From a checkpoint of a small image embedding model: arch coatnet, activation relu.
Rows from block 2, named by matrix and row number. Each number is 500 + 25 x the weight over its row's rms, rounded and kept within 0 to 999. All counts start at 0. Numbers have three digits each. After the name is the row's rms in percent of the matrix's.
# fc2: squeeze-excite expand (model.blocks.2.se.fc2.weight, 256x16), inputs 0-15
fc2.0 053:530507545495488505528472486479497493506511552542
fc2.1 080:498485519505525475506539515465535499548538508496
fc2.2 066:537529490495536476494537537487478473482503483468
fc2.3 080:465518521489513499466509498478510514509524570513
fc2.4 101:509536518482502472507498483498458469509552463494
fc2.5 082:501510533474515493494535496463524524507462529459
fc2.6 087:489535491504510544520542530493475469499508464523
fc2.7 109:504473522501462510487508506480530522562496463495
fc2.8 083:465523501501481454497492533480497472473458475484
fc2.9 126:466468524470486485485505514513494518517536448474
fc2.10 080:453478529473481490457497466506498513474524470504
fc2.11 120:536520523482528448491487490491541496515534493518
fc2.12 100:473486516513481526462532488542530502497538512473
fc2.13 077:493457534519512501512503482515495503550513466543
fc2.14 074:474515502490513467496454471460500460538490489502
fc2.15 093:491524492452484499523467531493509532472463516525
fc2.16 066:484477476458536480487492547512494474534512523508
fc2.17 092:464556510463492516473491480513526497515483534502
fc2.18 086:482547528517512534479538523488480468484494504472
fc2.19 127:440557496481522507504536489510506490521498508498
fc2.20 079:501469464467523485513516472514484528519535533527
fc2.21 069:491524534514494450514490495504458477530527490532
fc2.22 074:531535527463515489492501520460465518472483521485
fc2.23 098:465466491462510470470536510506492503466471479517
fc2.24 078:466488513504495441484464512480486499523482458503
fc2.25 095:490497495491478513491543493520435518520511459507
fc2.26 092:472481529474516459465518476464468495489484488519
fc2.27 077:514481473480481493471522503495525518511482560540
fc2.28 152:542487490508483508547506491493435484483499482496
fc2.29 084:475473500505518482481535496508521467538452478476
fc2.30 142:478472520533470512469548519532528514487508487489
fc2.31 084:473501490481455491483516524533500506558470486510
fc2.32 084:502526472495509483491492491566460473503488529515
fc2.33 079:510469525513489456471496534510514528482465465486
fc2.34 088:507465466475471515498486490494476481475458542479
fc2.35 110:504472492504460537532501514528489523532546505517
fc2.36 090:510496521465487528470512472475512456531540494490
fc2.37 076:519523462514541500468479518525540464501506485515
fc2.38 072:520561512505488495516514513477497522489447468503
fc2.39 133:443514491493480465477537502496519521529526501475
fc2.40 066:470477524503484448531489467517506476470532490496
fc2.41 076:475553500464508506496479530483536510463483509484
fc2.42 095:476448502493469505511481500517502496528548460486
fc2.43 137:472495497475485466451513496510530490540535505475
fc2.44 071:517522474464487441467504488485488497518513461497
fc2.45 141:481453495505518484487557511484508508544482525498
fc2.46 098:513499475505459471468470526486509519556486500510
fc2.47 100:502514518476487491502472473466507480525555465474
fc2.48 074:521534539497527513501481536503523496514532451503
fc2.49 130:479481482464484507476491495477538509535535525462
fc2.50 063:503500515496488507472497471470488464523546459536
fc2.51 079:469451472531497512465482479516489480473493475522
fc2.52 120:491488521500487515460532518521541477498536544507
fc2.53 105:512476516470502486517436503506475514453483495513
fc2.54 080:468482523513467505483511493519451509465515464529
fc2.55 094:529505477509539486497506470469496525530537492545
fc2.56 098:492494472470444512540460483491495480525510484497
fc2.57 098:523526480521459492512489477511465496466458530482
fc2.58 084:461466520495498500507504534474526478529473506452
fc2.59 089:534515476481499500477460475552493517512509509540
fc2.60 079:519522538515464498463507508533529509491468463489
fc2.61 112:460493525486527458457546514501516483496497489485
fc2.62 076:440496500496520485473487496492520502563500487512
fc2.63 112:461554495454519495502506489496454483503514506517
fc2.64 082:453548527471501514519485489480532498511510468519
fc2.65 083:478472532494491470521466488487459515525489523460
fc2.66 094:464490477486521453497497528528521523533539505504
fc2.67 127:507483521487432511529509495529489511502484526463
fc2.68 088:483494527491479485453488486476524489523523547466
fc2.69 087:471536535509508477447535496468498510486479492509
fc2.70 077:536537533497492490503505532474524523482490456530
fc2.71 061:497511531490513492489530495465517548531521509547
fc2.72 177:518518505507501507556478513486456484447484494494
fc2.73 091:458544525514531486519490510530546476512502498500
fc2.74 091:476488516472531530477469476455493476518477512524
fc2.75 104:462542525480481497492500478524498504542518463473
fc2.76 136:465491511508500499469500511481468482549516444500
fc2.77 092:497536500506530461469544483475489496496458476504
fc2.78 106:473461511476470478474475492533460494515528478489
fc2.79 083:497487494490515519497462528473456462488508449498
fc2.80 084:480507468514482541530502478522546489533487477520
fc2.81 085:468477483517518515480534494515476482545476469532
fc2.82 094:521468498530513532472522487527464516470497460488
fc2.83 124:481545509508504519473501518512539477511525463458
fc2.84 122:475564508467464488489489489500494509509542505483
fc2.85 091:495466531495473524479471522466475503513540481471
fc2.86 096:510488531506493496448466525531534479527483506524
fc2.87 071:472511475513480500452488505450529507461479505497
fc2.88 099:495456505497485497463465502485506479451541492516
fc2.89 105:462493516521491481528558528511488486484539494485
fc2.90 084:509469527493490482445522520526533503533516517522
fc2.91 103:475488495511510452510536471534507521529540518499
fc2.92 086:479474521474488504501514526501515532453541539491
fc2.93 074:495460501480471518509483531535471475524521534526
fc2.94 095:481512531465537479496492514472544499541475512494
fc2.95 076:527496529536517493512450489494503506539452493508
fc2.96 105:496508483498434504502490480539503518468535480486
fc2.97 113:517464486478494533547472507481471476537503480500
fc2.98 095:469495516496432518497483537488507519531523489502
fc2.99 278:529504507501457539558480504510463508489481498499
fc2.100 112:508493514484455476463462503474475525542493494483
fc2.101 082:482483528463512535480440520499487507526482487500
fc2.102 069:489479543513476531512519529502523469536514485464
fc2.103 085:541520480492527470505474498477457517520500460521
fc2.104 082:525510467487517523439519463489509520484521515511
fc2.105 119:489502488509502514510490497525540507547518440469
fc2.106 099:441525487455499461517483505526515502506484517504
fc2.107 079:544526489508465551514471510510481506468499496527
fc2.108 077:471468497499452500466505473471483516519471472524
fc2.109 086:526496473482485454492507494512527464557516511502
fc2.110 114:493478487485539463457519500491495516551491482473
fc2.111 066:521522515515514460464498534485498548462514503514
fc2.112 080:491499490462528517462467481491526482500493554482
fc2.113 087:495459472529509474532481498522460464483493509526
fc2.114 072:475453519479491489518482485544485479467483485532
fc2.115 110:448502484452488503478495511481498476545528500487
fc2.116 083:509518535476483494492534480471527478462453488509
fc2.117 100:471518507523479467495529525516487507499528459548
fc2.118 079:461486496503494495463556503489542513517494509465
fc2.119 160:479483515485531465444494503516545505513508528513
fc2.120 087:509468485528538484499494487524482470470557493492
fc2.121 061:493495543507492486485495481457544456518522483520
fc2.122 077:470491485539454516476502491529517486510466530470
fc2.123 101:479506505512459523532478527521515529502529452516
fc2.124 147:471478511527501488464555497506514495524533534516
fc2.125 118:498509481534505447474531512514534502493521544499
fc2.126 079:539522496469508517461499533525476519467507507537
fc2.127 068:515481474474471487480458523458500540497507518525
fc2.128 079:542462481497485527464495530484477499510521468471
fc2.129 096:463472518533480507535534483535511497496504473535
fc2.130 105:470514501487451478464454492513507501479533477510
fc2.131 123:510458480505463523518471515477484489513549471510
fc2.132 106:505515504522472519540479492504449510468453495494
fc2.133 083:503484474460545544495505508481495475522506539481
fc2.134 088:495482474494504456458520522499540479495520540516
fc2.135 103:506500524465541458478521476532534504486501471497
fc2.136 132:500551491506510523487521495467546507509463535490
fc2.137 083:486553482452507472519508506474498500519499534470
fc2.138 073:469455490519465521543518495491486499499545487487
fc2.139 091:466548532476475503491462532506515520505488471490
fc2.140 078:437499499492464500487495499510510462493496450484
fc2.141 110:463523486503483522477520519515531517518558493474
fc2.142 094:525475478509490512484474498479467489449465529473
fc2.143 162:464475519533505462482516515512550495524529486511
fc2.144 092:452529471519479481520503483538506490495493453484
fc2.145 067:504527462467486456494503544517491539486503487519
fc2.146 094:485474503484521483437510520496542530517491516518
fc2.147 061:508496530520497505470490542497501500531517550546
fc2.148 111:471486517480489501507507490520544495546471451484
fc2.149 131:520552515508447502543487501528477495497505520500
fc2.150 072:457468501493526477509515512546522522528520531513
fc2.151 109:525539497465496459483537513475465492509499533490
fc2.152 100:471496473467458522473471482521508519482537492524
fc2.153 075:514495487508550467456506472493504495466459494484
fc2.154 076:460504483476454505473458481477500496481461489490
fc2.155 096:497515523506455507461551472507501478493539490499
fc2.156 112:484476482522433528526492505497462492494501529508
fc2.157 130:533541477500481485561516494522507510498538500504
fc2.158 135:447486516500523485452496479509550478499500511504
fc2.159 106:452522522509508463521507489487520496537546502476
fc2.160 119:447500483466476489472521485487503479532494523462
fc2.161 066:475528537487462533505493515511511495531477545479
fc2.162 117:467477476509476460493507485488513498542554487507
fc2.163 072:475490501551465501532518474472515522489525501534
fc2.164 082:488545500526508539478517472464491527496521487536
fc2.165 089:455482497507517484506521522534513507472539464535
fc2.166 107:470474491519516482468482520469540521517489480543
fc2.167 106:479553488527482484498498488469495490524546465515
fc2.168 167:478541495498491490506547484557518519532504509506
fc2.169 076:515442476491484515516528511511486457525474478515
fc2.170 081:514513515507491507478495519524459466554544504498
fc2.171 089:452503513470466532471468476531506497500522480499
fc2.172 119:476559509487516522525540524528493515522523495501
fc2.173 094:482524503518500478459508492524553483500460533486
fc2.174 067:467530524501524526502455531493487524503472460503
fc2.175 071:479526471495480518525527492515523517455488475454
fc2.176 075:445541525493472514504521468511513499503539512514
fc2.177 097:516535515457512480521489518483485479530494541462
fc2.178 076:477462512506488507472507482506466483524566505499
fc2.179 071:458482492519529518539536504487500532475471508471
fc2.180 075:447513476474494472475508527465479518528519514513
fc2.181 111:510546476520503510541474508522529528478489489462
fc2.182 106:497527498480462466461505478528497519538480470482
fc2.183 100:486509478463507458517492481522465492539531527481
fc2.184 105:465543481520518479479492521478539475533489517484
fc2.185 095:537501511511447482474494481467452512488486513493
fc2.186 102:470480501544474518517518526534497503510540461502
fc2.187 070:506488496501491462471501528480520531501452473543
fc2.188 177:531501516529474534549480507477465501467481509494
fc2.189 076:497513498454523534497540496475520495511522468542
fc2.190 078:461478465502477483483524508492481496485485442528
fc2.191 109:467474521527517486446539502529518502513490488477
fc2.192 096:463517483472446540485508516525487491514477523508
fc2.193 082:481520502504427505474453499496522495502496510481
fc2.194 083:511548500494479481481476494501485471519473440492
fc2.195 095:494491521497464525470475528518537525490457494471
fc2.196 102:539528510487480529509505531531506487460504471539
fc2.197 153:484471494529544500467538485505513498489545494532
fc2.198 087:490540512497522503455513525504522521482556512484
fc2.199 096:481545506528475509471485524467490530500470512536
fc2.200 097:518505486492477483456540468537514530480466499490
fc2.201 116:445495474532536508475504523483497489475494466523
fc2.202 118:516456478535446487480489501486506479509535489521
fc2.203 081:483504537520512478480458514486470489497487441501
fc2.204 093:466474492521536472515483521539484502484523496454
fc2.205 069:464452520505498507496546539489491511505515469527
fc2.206 082:462487465474528504491550491493509479458526490497
fc2.207 088:458453507484522518500513471527496489459507476474
fc2.208 075:492482528536486522467508467460489498510496546473
fc2.209 137:537505504470474519549467502486453516485488486500
fc2.210 131:490543482497519506477517481524546527514514452507
fc2.211 212:479490492501492473475516492525545489513568507509
fc2.212 112:477502476494508493469516520510537523545514473453
fc2.213 090:507497497516458537494467500518486467468468533474
fc2.214 051:492464520508483500514549517555511483512503508464
fc2.215 105:530508482454510505487463482501476507462478524461
fc2.216 092:466512532461496447474506489499498517518482516535
fc2.217 138:504496502517461508506516492534541520551530512530
fc2.218 081:467497486545511524525482536486548516486516521508
fc2.219 147:505519503478437530542506519534482492507479499507
fc2.220 070:487489539504499539508497533463512523543538488498
fc2.221 095:508480526450492527496471495525487472505469453497
fc2.222 109:518520527520446528532493506502507506509555511496
fc2.223 079:466473513493502523499520472501545491479541456501
fc2.224 086:494482508515463504469480513502543471532496456527
fc2.225 148:491486498498468486477509494529548510521563511491
fc2.226 086:456492502494513452488483526507502518522533491452
fc2.227 101:487495481526461500510483502481511509471474433518
fc2.228 095:443510527526495528489489470505489541523517503527
fc2.229 055:532466547516478486477500518459522482488474499477
fc2.230 155:530515505503501523515507507465431495504457504496
fc2.231 070:472486462472496473487513489542521476465517536504
fc2.232 092:453502501510532485492542466505528484465530495484
fc2.233 116:471486503543517451508541517468525515485511502486
fc2.234 105:525499483497483478527524516507534496572510489488
fc2.235 098:455467529492499465508529532529521482501490475524
fc2.236 087:533503467486452470503504487539522524504489501539
fc2.237 099:497478509513505510503540519511523519488530482569
fc2.238 104:525528520514521530520472500479542481479486536531
fc2.239 074:476483484513506505472543514521542495540532477520
fc2.240 077:469473538506473505523473529471501460532503486483
fc2.241 104:516553475486493519519537522515520472514496490457
fc2.242 076:465501484541496449480479539497511528528497507503
fc2.243 091:448542529522492504502543516483519481503506469501
fc2.244 088:504459516477489498487528503530450491450522507496
fc2.245 079:503553513494513527521518493466491469481528462478
fc2.246 124:492521482457496472505495520526510499544550524485
fc2.247 100:468505480490460516472501518513469483527470450500
fc2.248 136:525518521518493537545491516512446522480517496485
fc2.249 096:473517530467492459485471514475471488509469467483
fc2.250 076:474539506541519488480499475497468507480457516469
fc2.251 093:491450468509461477513452503483512514504520496475
fc2.252 098:522463520543473548511507513493535510476518507515
fc2.253 093:475501519499493483442508476464519486527527482533
fc2.254 059:469518471525511450491470494460529500520515481487
fc2.255 093:484530493523527536524511488526463500486490478449